python train.py --model="audio embedding model" --dataset="single English command words and digits, spoken by a formant synthesiser in many voices" --train_examples=78125 --n_mels=64 --hop_length=160 --input="log_mel" --spec_augment=false --win_length=400 --targets=["voice"] --num_classes=4 --embedding_dim=128 --arch="resnet_bottleneck" --norm="batchnorm" --hidden_act="silu" --depths=[3, 6, 6] --kernel_size=3 --stem="single" --avg_pool_shortcut=true --dropout=0.05 --widths=[192, 384, 768] --am_softmax_margin=0.2 --am_softmax_scale=30 --init="kaiming_normal" --residual_init="zero_last" --optimizer="adamw" --learning_rate=0.0022 --beta1=0.9 --beta2=0.99 --eps=1e-08 --magnitude_pruning=0.5 --max_steps=25800 --batch_size=128 --epochs=42.3 --lr_schedule="step" --warmup_steps=770 --weight_decay=0.2
Rows from block 10 of a small audio embedding model, named by matrix and row number. Rows with one number belong to one channel. Each number is 128 + 32 x the weight over its row's rms, rounded and kept within 0 to 255. All counts start at 0. Numbers have three digits each.
After each channel's rows are labels from the 100 clips, of 14976, where the channel reaches its highest value: "responds to" is what is common among them. Only what is clearly more common there than usual is listed. The data: single English command words and digits, spoken by a formant synthesiser in many voices. In brackets: how many of the 100, against the usual share in percent.
# convs1: 3x3 conv (model.blocks.10.convs.1.weight, 192x192x3x3, each kernel summed), inputs 0-191
# convs2: expand pointwise conv (model.blocks.10.convs.2.weight, 768x192x1x1, transposed), outputs 0-153

convs1.109:155126148026114071150072105124081084137137093065155074123114060106109128132070116096094088079109126104105063126118127086103111068149055102141112128082095137104133117125093111110145165077047138130104102172092120094082080074116112064114125110171111121113112126134116129118103134142097139096158111131110090082109113127099090106094143132068145102151108099099096135120082055104090095100121119088095090181136082163102138108105104132109142107104101098118070123158133192114080117111107113062126147159128139145117158117084072054095115127077081087083132127091124107126087135126114141132
convs2.109:078128107080090128128183116128117128100128128156128128101128058111055128128139152128166138128203100128161128128071142092128128128128157180128128128128189128135128178083128128065128128128076121151128110179158128112128093186128119128128104128097128079082122097128128145127128128046128141128053128193086100128086134128100128128083042221128078128128129128136128128019128128128157128128128134064128136128146128128128128128181128117237086128091128128117128164128183007
responds to: voice: high voice (65 vs 25.1); intonation: rise then fall (53 vs 23.3)

convs1.51:108074091149149142119094065151153131080090095136151120127114114116128118102135078145105144139100114137075121105129143118098121108124144138098100074117115041073142087148092140127101114123145112161141109025127097130163102114157113142113118077146102084146111103101123062075122050112080078123113082107142185114142150106141160133114084075141140130101111142135125118126150167120113106141102138099168053058162137140170129110156181117160118090113094096104141126170045110127152156067098145154071107125124106096095031059136117119078108092073128142129165091090101074162087093105123083129
convs2.51:128128128128128128148128128128128128128128128073128079128128135128216128128115181128059159077128126094096128128176172155128128156128122128127060128128084160128045128128097128099152219166213128128134128107128170051141181128100128128153128128078052128149114147128097128116075074112169141081072077128099158064240100128128181128128121096192156150072171191128199070128128128056128128128128128128128087128119128128128090089055128172095128128065181114083104128128090142
responds to: voice: deep voice (89 vs 24.5)

convs1.58:124091112056075104121089111077074063118110083117140119141109171073107126131147114084122156081124118063082069149098114135090084082112071083117121140097067076103134107123114066104107091069076110130125093085120153091066110073117105086088096098128130118119142119129104138098100114102104120116093117115084118073104085127091063096119126144096062095114115097121081086077066091064119099115102085145112114115122137147064108110095141126123127105113114120153128095142126103120099130129095101060111121080078107095123116102108104122104107108122109060086121127107058120076133124125121100049
convs2.58:115132128128183114128121165139187128190149128128072128110111128128128164128128072128155128128076142143128128093128143128050128128128187128104128111128128128127106182086162123128128128114065128107073109128128122128104128157128189048128142066128106128117128082128146113128128155083128128128154128128088163128128128128141128133105181128128128128180125128116128128128101128128128147173125110209154128128128128128128128193128092092128113128128159128196140065113122058
responds to: voice: child-like voice (61 vs 25.2)

convs1.125:121143087076141089196141181137085115125113118135110140122086128139071126075092149109108102117129071126175095147148155202062137136157104082108127131153097135178185095113113096078116160063085093131129107190120118148110151100154198127188160146068164119176094192113104170116111109139137115112157169161152130138151168123147081095110127139137105067125163098067106124145090116160142139139151160162071149111124132114111160165109129107152160150193198150147102085127223130169136113151184131142120102159154171075114158138133134101138104139184139120076086188094112122096159145167146106145
convs2.125:128140128128128114128128211128128145128128040072187128088114150128131128128159087158120151127158128128128128123128187128128128128128128128154128128049128128191128137132128128128129128128158128146128128128128128128080186073128128208128128194128128160128128128128128118140129128128128128024128124110128128128146018188203062118128122128197082128128128128128128128128128060087128128128128128206128128071145128166121128128128128128116128120084128143128128188068162112
responds to: intonation: rise then fall (63 vs 23.3); voice: high voice (60 vs 25.1)

convs1.168:123139132108132176125160100160120128040104116130108132113134058126115108152106111094070099092090134129100153111135136104146130135122116119063089134137133116165105116132097168163102142166140108164186179161141099133109116153121120114113119103075100069089109091060123129095089097073131066123138129086111112127112109144097093113143128076107120144143044143049128155123158160159131118133049150127085102180127128095130129106076107152156139080090092060104105127095150123078188145094120116171080104145133156112202142093119121131136047161075133122033126100129115073082110077169084101145
convs2.168:107128128128128173070128128080198128128128128128128128128109128147128123119128097147072128128128103128128156128121096128070099128164128128097128121160164144108128128128077128133128116128118128092143172128128054131080090199096203128133195128128128128138171128128202128128128128128170128128128128120128062128077128142128128133128128128128090190176128128128128130128112092128128128122125128098151067166095128066193128128128148128128128128125093128128169128159157128
responds to: voice: high voice (72 vs 25.1); /ɝ/ (36 vs 15.8); thin (high-pass) (29 vs 12)

convs1.122:142072136153138095142070092097107100110120019078125069114165106136171128161119125185132102133110133114106149100074121071081121144142123158120122134070105107151110148121100142094081132106151134116094113101113121087130080162128085166118121153107106112145138128103160126094076105098114109138170124132068113132082154129120147155093161131095168071179099105149135101066116094170090050091123100143084043128103065106101149079107113133114143096118098105093138120141174148136083135095109070106121144188177118151071085126089084112143108118116094162178158127108016116145072115098128118117
convs2.122:128128128128128138128128167177050128128157130185075238161128185162128128130128128071128130132128136128128100119128133192128142055128103106087160128108128172128142075147128178128128128128128138128071128128128172160128128074128048075093098084165092180191146172175128128141128067128128144122197064121161128157149128128154128128073128128050128096128128128140128172128109186149128167182144128156128128128128128128095137089128125128079147210149184040106128099090082128
responds to: mains hum (81 vs 12.8); voice: deep voice (66 vs 24.5)

convs1.152:116117082147142147087145087108120096103116139099196102069083064128119098092151084111096139124144103119122137135100126109081104109130115128110093124098142089056113065167124132089123124132153117133154128083142070076132102167154125134145130080126107089148106058095143027054118124076074113097120067094106148120176164102166139133129117124097175103130131114058136153102141121141115094109130136099109069102153115139122120103124130116167104117070116117162102081172065123132128171119096173112047089142107098059074085092149102104077109114077109125102120057107133078108114088078085130113
convs2.152:102038102128094128128092128129128154128108163128123128128156128128128210128121128128130128077128097089128128057128128103128109147164128153137077128134128150128056160039128128128128128097168128128145119128128128128109171128128128126173196100118128128128003127128128128090057138052143128128128128128143128093128128148094179203128128128128103161128128128086203128128118113128128128128096128128144128152128128069128106128125128172165128128125128128128000101150128198
responds to: intonation: falling (49 vs 23.7); /oʊ/ (44 vs 16.3)

convs1.24:142072109000103129175080154107064067174127073088122077103112166111082103096098122091133094103147075110113094134097092156092126106143111098114144130094060141123200132026115106078147140104057136097105165141089166146091134118129154094117177129168145136124131169138097115145098142102116147139127146156143093130135123140132075112077159148117100098150128092113102097156074107111100119094147138093105112133037093119111147107114147122091175126158134145122091061107145130165097103149170088093150119125152183113116135126075113097135181132146096092077117114146085152130117161105141125127
convs2.24:128128128117204128128180128219170128149191083128128102128055086124128128128128128112110128128166179128128128118105128128128128128128158128163128128112128128225128134142128141128128105069128128164081128128128120128128090159128179092128128112180128128128128097128128128128128128128139128128128099128128128128098099128183085097077160165128128128140128160198128160128128128075128163128192128118200128128118128128128089128122128123128128079128128229164128128089179128
responds to: intonation: falling (50 vs 23.7)

convs1.180:102085119129146116137088097121129107085068078092108096133120106140121122116105120098088091114091111127105154101083093092118112099140137125096081101071142102136148125095071133121118109132126137099121133120090089085123085133081119101092143132133138111064122136089137129089059057090100090127137109124075075141096143113113115115099062097107141130070036109112136118104144108144089083086056098136132038098103081120139139065138099078104122086115127047090141109128148130082087144090110103123103108151128123123105107044133094123132105073059085125101134138130066086134113081128071051115
convs2.180:154145138166128080161128105128072128128128107105128221113128128150128128128128128162123095213128128128128119076128128175128128090128090116128212132128086128121093065128128128135128138128092137187074128060128167163128130051168066088032118128128113219128128128231084104060128160169128101076189095128120155179141128112128156083101128128128177128108128128104128146128128196163149128212128177173128128128128128130128146059128210100128180199156128069128128089128128160
responds to: mains hum (39 vs 12.8)

convs1.186:126076168142122139152086113124141130096138107094060100110148112137097097178087112139105080166043089133114128053116105111149169115097174127067119104111132150076172128096087150149099103149141161052111119073099097088148083081112169108109116078150106092117128112097113105105113102104114094168104087096121122131102088134089168156057116077075085140120108106140134100117152096129097077104111118077163137099113065067127120116190089080094125127105086110036096129100126114114129073136165097131116145118142112116121063139136084098096091102129069125127179090150137074180080129119105138156
convs2.186:159128128128128128144132128128128133128128128111141128188128180128128074128128168128038128128128189128083087176128169152128177128128083121128128128128086128145145062178128128128186170161154163128128128086128167128128128093128083136169128150080125189128128172128101225128128113128128128047128084128065128053194060128128116128065128128139157128077154142128128129128119128054115164128128128108128116128164128204078056063128128128128128128047193128075128153128120128
responds to: voice: deep voice (82 vs 24.5)

convs1.191:114161164134123156114140162156163168100096128171107159087130132138110069163164061111050145130137073135150150128171160161170133135093127124113053087191162119138148129121153126153093084155119095100138173163131056171168165148119131129172194181127079110122099121096111150148170105123159095080053189054161141140184121123172139146137097088152064142099113128122124124159144132101161150156085163111116156155127141133170062149125137120146128165104097102117117172104154089123155102153135178180140166086149155127155159094137159132142088162160160148086102091132117067125169086153047090149
convs2.191:078128192128106211128143194156128119128110128128128103113128128128108128128085128128128191138128094128128128128128128128128128174098128107091121078090128200128128128128085176128108128128196191128128188128128128115067128094057128151127115157128107128162128091093128128181128129128199130145128128072128128106129129128110127204147046101128128128128088128128128128128075108112151128125128128165131075227128116128128114128087054156135128091107162090110128171128128128
responds to: voice: child-like voice (54 vs 25.2); /ɝ/ (52 vs 15.8)

convs1.153:151136105113112070094161100103089087145131086111180114182102125117109098142202110081121197077203115120158100184097117135075121081128103050155111125121083120114138105148075108089157123086129146134119121164131100113080125166128122044149103139115108129144124136134121110147100166145112145171086110097122104113180134121148115077119167124121134077141143097145116189108077058133111115112158129116122109131163228199106118098122203128132148118119105121206084109135139165128033156104151160063142086123145112099133191139135119061137150144134111087097126120082108135135144132167112153101
convs2.153:128178128050128128128165128128025112128120128184128128128129128128128128128196128109177128128226178128079128128128128128108176128128083128128151133128128085128159142127174128128128128128112128128128128087150128128099128128188032128103090128064184133128187152094128128128128128129103096128160128168128128128137128128128128123128139174105128100128128128144152128067164057158128128103128128059098218128198128182151128128128128066124043128128076127117128128128128128
responds to: voice: high voice (95 vs 25.1); /p/ (43 vs 17.4)

convs1.50:086119096049135095145110117077060031098110096089126099118093102131059134086111146062114116052133105106117088140133115129054135099135105046122118092137074154122159127081109110065090129067072115090126113116106120113063122146112133117144161097173129096085134129124109148132102121078117113130122121125129092119136127119144001062113098096079104072079099098063111129101103137116091090088102156138118111110067138120088126103125145094121146113147125099142117070151148135096068139116191114065118116129131155110113124101125087139132109107128099112067130138101119124129125089134112109126
convs2.50:110129128096145128128128128108148128128128128128156128102128092128078128128128128128128128128128128128128128128000243128162128128136179128128128128128206112226128157128128128124174128005128128177088128128219070128128128183128153106128128104128128068128128047128190128128128128128215128128128128172128128046128128152128079128077128144168069128138068128128128128102157128128149128128128128128128114112128095128128128155184128128128128128028128149128128144128128128
responds to: mains hum (97 vs 12.8)

convs1.28:155179131050101105124182124081099116168160168067165069126132117126058089123135120073095103032159102083147082155083115154097137053105119030161136157085097141112191139087106120115152132094060126115141146137076117078084068150120152076135125146136113146104136161171128116124108162128125158124131140118088070144131125122111107047111169149090148098141117108095113142095086094090080081058163143121112117110104145121068087106110148145144110133112139113149103117104150122129081141128188130096128128098154140119109127150140087090100149155154078078059124126111139125121119184108118158113
convs2.28:128190128128128155107128132128077128155128186128128128128128128128096128128128179128128128118154128050128128129128128128143128173154069128138128122183128120129180128087130128128080075251075142093118121128128166128128128128128083128160128119082175185128169128128128128128128053128093128132167040128136131102128128128098128128060128128175128128082185128128123128128128059087128096138128128073128128128128128121142163128120128094128128128128069139128144163183128147
responds to: voice: low voice (69 vs 25.1)

convs1.52:112075128092069108115073142056096125143104102092108077147138157113086123121079156073137089058104131079125072056121132145122116085135138073116139137111059070125192136144140121094137143136127093110133183118133155105080121109080142104116180130170128142107133157135128162091111122128112133103131131148128104138130122142119072096102145150090109130128116118093123064094106029129071077069127137126117118116100076124082150104099093125092089128181147125045155102147203112127069132139147165073147146142190136131107201142086098115087171101170081097096124122142092161137145144090134089125
convs2.52:128173105128151083128128128185137128128191105128092149128064133123128106101128128128128128170128167178128128125128121178128133098097113112128174128089128128141128165128128163136144128126102128128082128139099128128128128128189128096088088099173128128176128099128129128128128125128128128128186128128128141149074115128189119073090134058128128087128095128175112122128120128120141190182177128139185128128128128128128135128132114128128128128128128104187136128067107060
responds to: intonation: rise then fall (55 vs 23.3)

convs1.54:121136101060094076133163109124073088160121144141150127107099117110056067105132100048087133035170076111120073150135180155091134076094138045127101144139100102130163102110103085090140125075062134125139122159121112129109131112132119060168177139111098130128089165131086149095109144131102134110109134113153102104187167076179082049115128134129115094124128118075097119129094057070142143137119150096130148131133151146109096125128137116159141125118148125146053105138158137131053129113132144098122082079161146089152151115164144042114130099159144104084106140053134117128179129145111126153
convs2.54:058185120102115128128146128167094128128156128116128058128074128128128128066163128153128225128171158128128128128067095128067132161104129128190128063128171128162154135128115171128128128128083155110128141157128087128103128128128079128199128128144213162109150128060184134214194128128128161116128108128110122047128079178128128128076111128128070128128102207169110129062121089043163145128148128083147103142160128128164045128128051128128128047128046128140128128128128151
responds to: voice: high voice (63 vs 25.1); intonation: rise then fall (61 vs 23.3)

convs1.85:121118121212125135097124096115114114106083139144079128154109131144159169118154133180115136174106169144115196123111142128119163174101134168097126125128098150148152095162062124122142123119193126138114128146108107105112106095124197182120093080149090116134133147119110166060128110130118097091121084124118093131052108158053189156135119096111105118129038147200138123109126176120115103116061086158098118176140134144102127121128150131120075083124142076130197122065171109110167081061176053110075078115132121108179151103153115188146099101102115150165145148148086124144128082184125085128
convs2.85:128128128163128071128074134128128128099097128128128128128171107101129145128098128166126128128157087128174183128153128089159128128186128219171128128212128128082128117128143128027128128047151095201128093089109128128128159128147128128087180163162128129141119128128128121128128193128138128143128192087135118128128128128080128128128078128128128170165128086113128085114234128128128102128088208159051128077141029159128177128128128128128181115113128128128128128128128107
responds to: voice: child-like voice (97 vs 25.2); intonation: rising (57 vs 24.2); /oʊ/ (35 vs 16.3)

convs1.117:149099165130138132140064131121131118126116078062154053127150098152134148158116131113116118102123141083103108131061040096137065089151068096131128136067124164135135151146106133147134160138139121134107128116068124090114082109119089066085093119142112123121133136125156151168127126106117123147144127130089088149122109189125126099059140131087150130133102074094148095091139063138065089061147091162073106183130124099118136079074138143067145128143132100137094154127134177133035161130130126117153182155101131161151148125018083082126115143115069086106092137147078118087090152160120114081
convs2.117:128095128125174171128128081128086128128128164209106148128128128128000128128128159093128128129000128094128128128128128147068154161128129128128128128140128165128172114128126116095128144167100128112128191109128128068170128100076081128128128108091183144128128128128116128128077094128128062128128128128128106154149128128128128128134128116042134184068128166094128073128093128128144128128128118092128122158103077128193128075128128067111128128128069096096128114157128128
responds to: mains hum (38 vs 12.8)

convs1.41:083114069135151108106098093067140131108086133093171086087098119123143101084109091169125120155123138125100149154122147083115117163145120183092104109120112079073130114136119133098106132159127069139143119033101079077122105169144134152142134139086129123143110078085122065085117080148079101096145073085144135105150165073149165162094098106059138095115106096135160159067100157146084080083092135089133124060175087108081133107110128102166124119118090118147132108167066109119132170100108141099092077147118113077080084076126081128077112104107089156135110093089142079111115057092118086099
convs2.41:128115128128064128128128128128128103128096128128128128128146168128128128060143204128128128066128128079128128070128167128122128157138124128152128106128128149091128131084128128128128207154128150128198128128134159128125128128128128132173151135128078135134089142128108130128085085128128128128128128128104088128196084128128223178149097075128128128075159128128213128128136128128128087076116128128128128128128128070162070071128128168111128128128128080092096128169128165
responds to: voice: deep voice (69 vs 24.5); /oʊ/ (35 vs 16.3)

convs1.174:134159184151130132123164168139144165084113165151082149140134178134121115157158087137078142129119107138099148112148134178176116124077107131102062098149151138154149133115160135154095110141144071115121138189155077155138165122114129111156143197074087118098098151099111185150175110151217102125045183074133135129142120137140138113137123077143065141134123161151129114149125125091159129141112121158118137213129152123145047149104137119112127175113109126105133181097201098102163101181105137195140181106132138156206180123145142122136088191142149129118079099136159122070184111185065099109
convs2.174:128110167173128170092128192165075093128128128128142115128128128104102111128072089128128145112128128121104128159178128128067128173128128123079095100071177188128111128152075190094113149128184218128128195128128128056096128097084085128128128151130091128190137128118128128135128128128128138098089193033092128079128079128128128180128079056133128155128128128161099098144087128076178128128128128156128092184051041128090112135089101154128117112048161086128128128128128130
responds to: voice: child-like voice (51 vs 25.2); /ɝ/ (45 vs 15.8)

convs1.190:055064130152144084139095082144132119127056058129097124127135140126099136137164125119146169097147104132057138159085085116134095111124131088085126097088116105143157132171055146146141120142127114123114120147117122122157121097123097119055120096129136113074085128115128111089049061071098119106126094127090136138111118096109123087145083109120099133086054132124146102132144082131124124124068071047128051088147142155139134095133151115103137083101110072174091142157135102082043093071130117144097079114125124137122112064115120132135112096079120091149163110130047117135134074093130055123
convs2.190:170148162128128035180128128134128128128128128090133124132128128225225128128128128206086085170128134128128119128138123128128116093128066116128151149178064089128092128128128128145128128128072120219056088038128176182128106128221128102097123128128128128128128128179074128022128128128128128094128116128117212143130116092128128128108128128129191118080128128128194166107178192139128128213128128136082128128128147128188131066128183128128128151174128128145087108128128128
responds to: voice: child-like voice (95 vs 25.2)

convs1.160:097140160140129147138091148076150116136124130050096045093138115145140151146126156124151140120099138056083149129077074076158122126141078111121151097092135160140130135133139127154116167155139090129104122163079137071104058098106126132131109134131120125119128169129139144143140129130152135117153163144065057184112099160113107120068097133068125163091096119128141075079145106133054029046098116110104107175140126123098158070085092104088112114150133080128103143113165135107115132149101118123147165145083117144179167123086051119130128190127045062147120140163114108087100119169142117061
convs2.160:143152128128128158139128114128128192128128149034156128128128147090128180174128128128128124128078149107128128128128128141128164191128163123128128055128110208128164178103076078128128134148128146110210201128101135128128176053066128215128128210082128128128082081128116128159128102128217097128108092128122080128166128105153128185128051118190139128096128160128172089128096058128135128095128149128128075148136128075128128093089106128093128128128128078076128173128105084
responds to: /s/ (42 vs 19.9)

convs1.154:149126134066105055119072127085037048121122092092044102137092143107127119118101132081112103063066110121133099054104114132099150106128162079125128111106057137163177111071111081086093127089118178107114126130107121092064116109140123103134161107094104109107125143125124165152137125088122112118137141134133110094105130161110091101104096156087087079145119105112132087110063086120070107075149153179159110138091086127086131131170081108107122151152136117082127130077174108130060068159191117106169126104177139124184150125124093126126137140143081113068171133114102095154133133173140144154
convs2.154:162167133128128128128128128184128128111181095108090130128081139128146112166128128128130221128128176125143138128128128202128137128088128128128128096085076128168128128128128128128154132128128128128100144104080167128195106115128128106123128110171128077176128112070078128210179077215128128083218066128121128128123101102191113094045111092128179088128145176197128128128128128128128169171182128122164092128128111128080128128128091182120128089093128060096167128086028038
responds to: voice: deep voice (100 vs 24.5); /ɛ/ (35 vs 15.6)

convs1.8:161090097104093114076114102099115132115131090142106128079105113089126120096163081044061177055149099102154152155140144108115163078083180099124078139142114052088122108141139120115125077097130193145138117100136118141119149145152182112127128124122092095153157094125084086109098134086119114136077100077141147089147087073104096103177156106097093111150146186132083145132102053101126105123119139143173110108140162191118073166193156144134095110097085140162094113117091087151089091110184132099095104086125083087120121159170112087085089119088126068096156108109100075139129133122069130175
convs2.8:128085178128128128181128117124203177128104128057184154181128128128128118186128128150076128128119118088164156174128201128205098128075128128133128128158086128128128060128129086128128132166128183124127061128128173128128128191128197164128128173128124198128128176126081160128128128128128063128128141151128128064102128074113133156128128145211170129128128135128153128128155128128128064138108143128099128122147128128128000128128128163128103128128170148128116188153128128
responds to: voice: low voice (91 vs 25.1)

convs1.72:111135136077132179117117188137119135132117123123093137098178168110152074149086096138084088172118076169141091109185165170129161138151141140117089133177118137158198161071195088128123126104088180127158132161109110151106143128118186142137187177125129127112085169113082116144163097129151113163077198118180134108125153092138118137129130157155108134112161105008078109168128120102124167125169147142174186088068120084136092161149087119119120156105146158106110121110186132146134084148179094154139144122200170145115151128151147127173123162175128154086161110083136104161135183102096102188
convs2.72:128128128128128123128128209128128065128179107008128045140128089128100128128128168200061233137204161147128094128128128128128128144128128091128128055126128108128054128128155128128080110073161128128128128128131107128104128128128128178096128181128156128142128128027128128201128150128128233066097128128128120125128070128162180144128128152190139128128081128188128128128120106092116165128185129143173128128130128128128128128128047128114128020115166201128128220110180132
responds to: voice: deep voice (99 vs 24.5)

convs1.64:139083118107092142112107055087091061136122105097135096080105102120152119116142151096146141119119108109128088142073086119110127077144111120122144176082075092067131095162058101110173175109112119169111140107109131094094101102164128086081105094151143108147203102129116123058068118117036134113127065143083125102127112114138091111116141140097130111137122127152130108085098124111104082103137097084128053099176126124097142079121146158103127049163129138145074100154106128148097115026156092049084081119134115117083127117117099075108125064099102106136117164143124134131068137077144137136
convs2.64:094151111128128128086136151128128128122128128128058162105128128128128128128068128128161125211128128128128148128178129128128128068128128121050202183128176128112085146128128165132132118128103128128074128195098076169088128045126128074059107069115087098127128091128173054110128195128128128093160175085177112193128142146141146128128157050128078093128075033128128128114128221184145128155128127185128128143102100093128159175128128128159127128175128088161146065128128000
responds to: mains hum (47 vs 12.8)

convs1.43:111140068093076072132144151058051079154121160118132099176091174053096137105090117130138090124109123113150120141119142167052130121110134136132122142138073095124132104116160065079120174067090103126146072129118148097053106115121154110170122152117124142133147156138050126130152144161118143113119132128138106051110126061108086144110115153077109079098118119114051154079089122111099071089110156095096147063143103143067128133113119123157129147142145122129078088105124079130111061119122084082164077123099113095131126113124090108106149040175099099114117131086169134107172098136117160116
convs2.43:050128128128077128128128128068110128128128221128128128128172128053128128128128128128128126111172090038128207107128150128128128215236094171198128128200175124076177111128128128050128128128128128128161128128128128066128206131128128164128198128128159128097114128094128128120093128157128128128161128138128080128128128212065128128128116128128128192080128128128128064128128055128128081107083128128115128153128128066128090128080128122128107128088098128128128217198128128
responds to: whispered (33 vs 5.1)

convs1.6:121084097062123131151077096072049068142128104077077086148076142114079106095130141089135112099108134138142131121092104150100133110127087114135151175096066104137188103141061107069171126090130119127095108145109168096064093112147150102055140136164150144160185164131111174106083123122075122124119102169095105123100143092146097089122143139078109086135133081170123113109080098127072084066146097093107069078117113132123130078121113142107143067145174128113121055102155076135117105099203092078111113124156152124120146126118090101148172077119078083149089152140111160103117129114157129128
convs2.6:128128087128128058128128128128131128117128082111128164128128128155128128128060128163128123215158128191128128128128128128128128104128128128064215181099128128128034167128128128149128128128103129195099128158128128167128113071205128128049128128151128098128128052166128102099205128178128128090154128116132128179128132128128108050088128128128128096156051052128061128128151168171161128162148122153133128128128101128128143190128155128135128157163128128128128128083128128
responds to: mains hum (61 vs 12.8); voice: child-like voice (61 vs 25.2)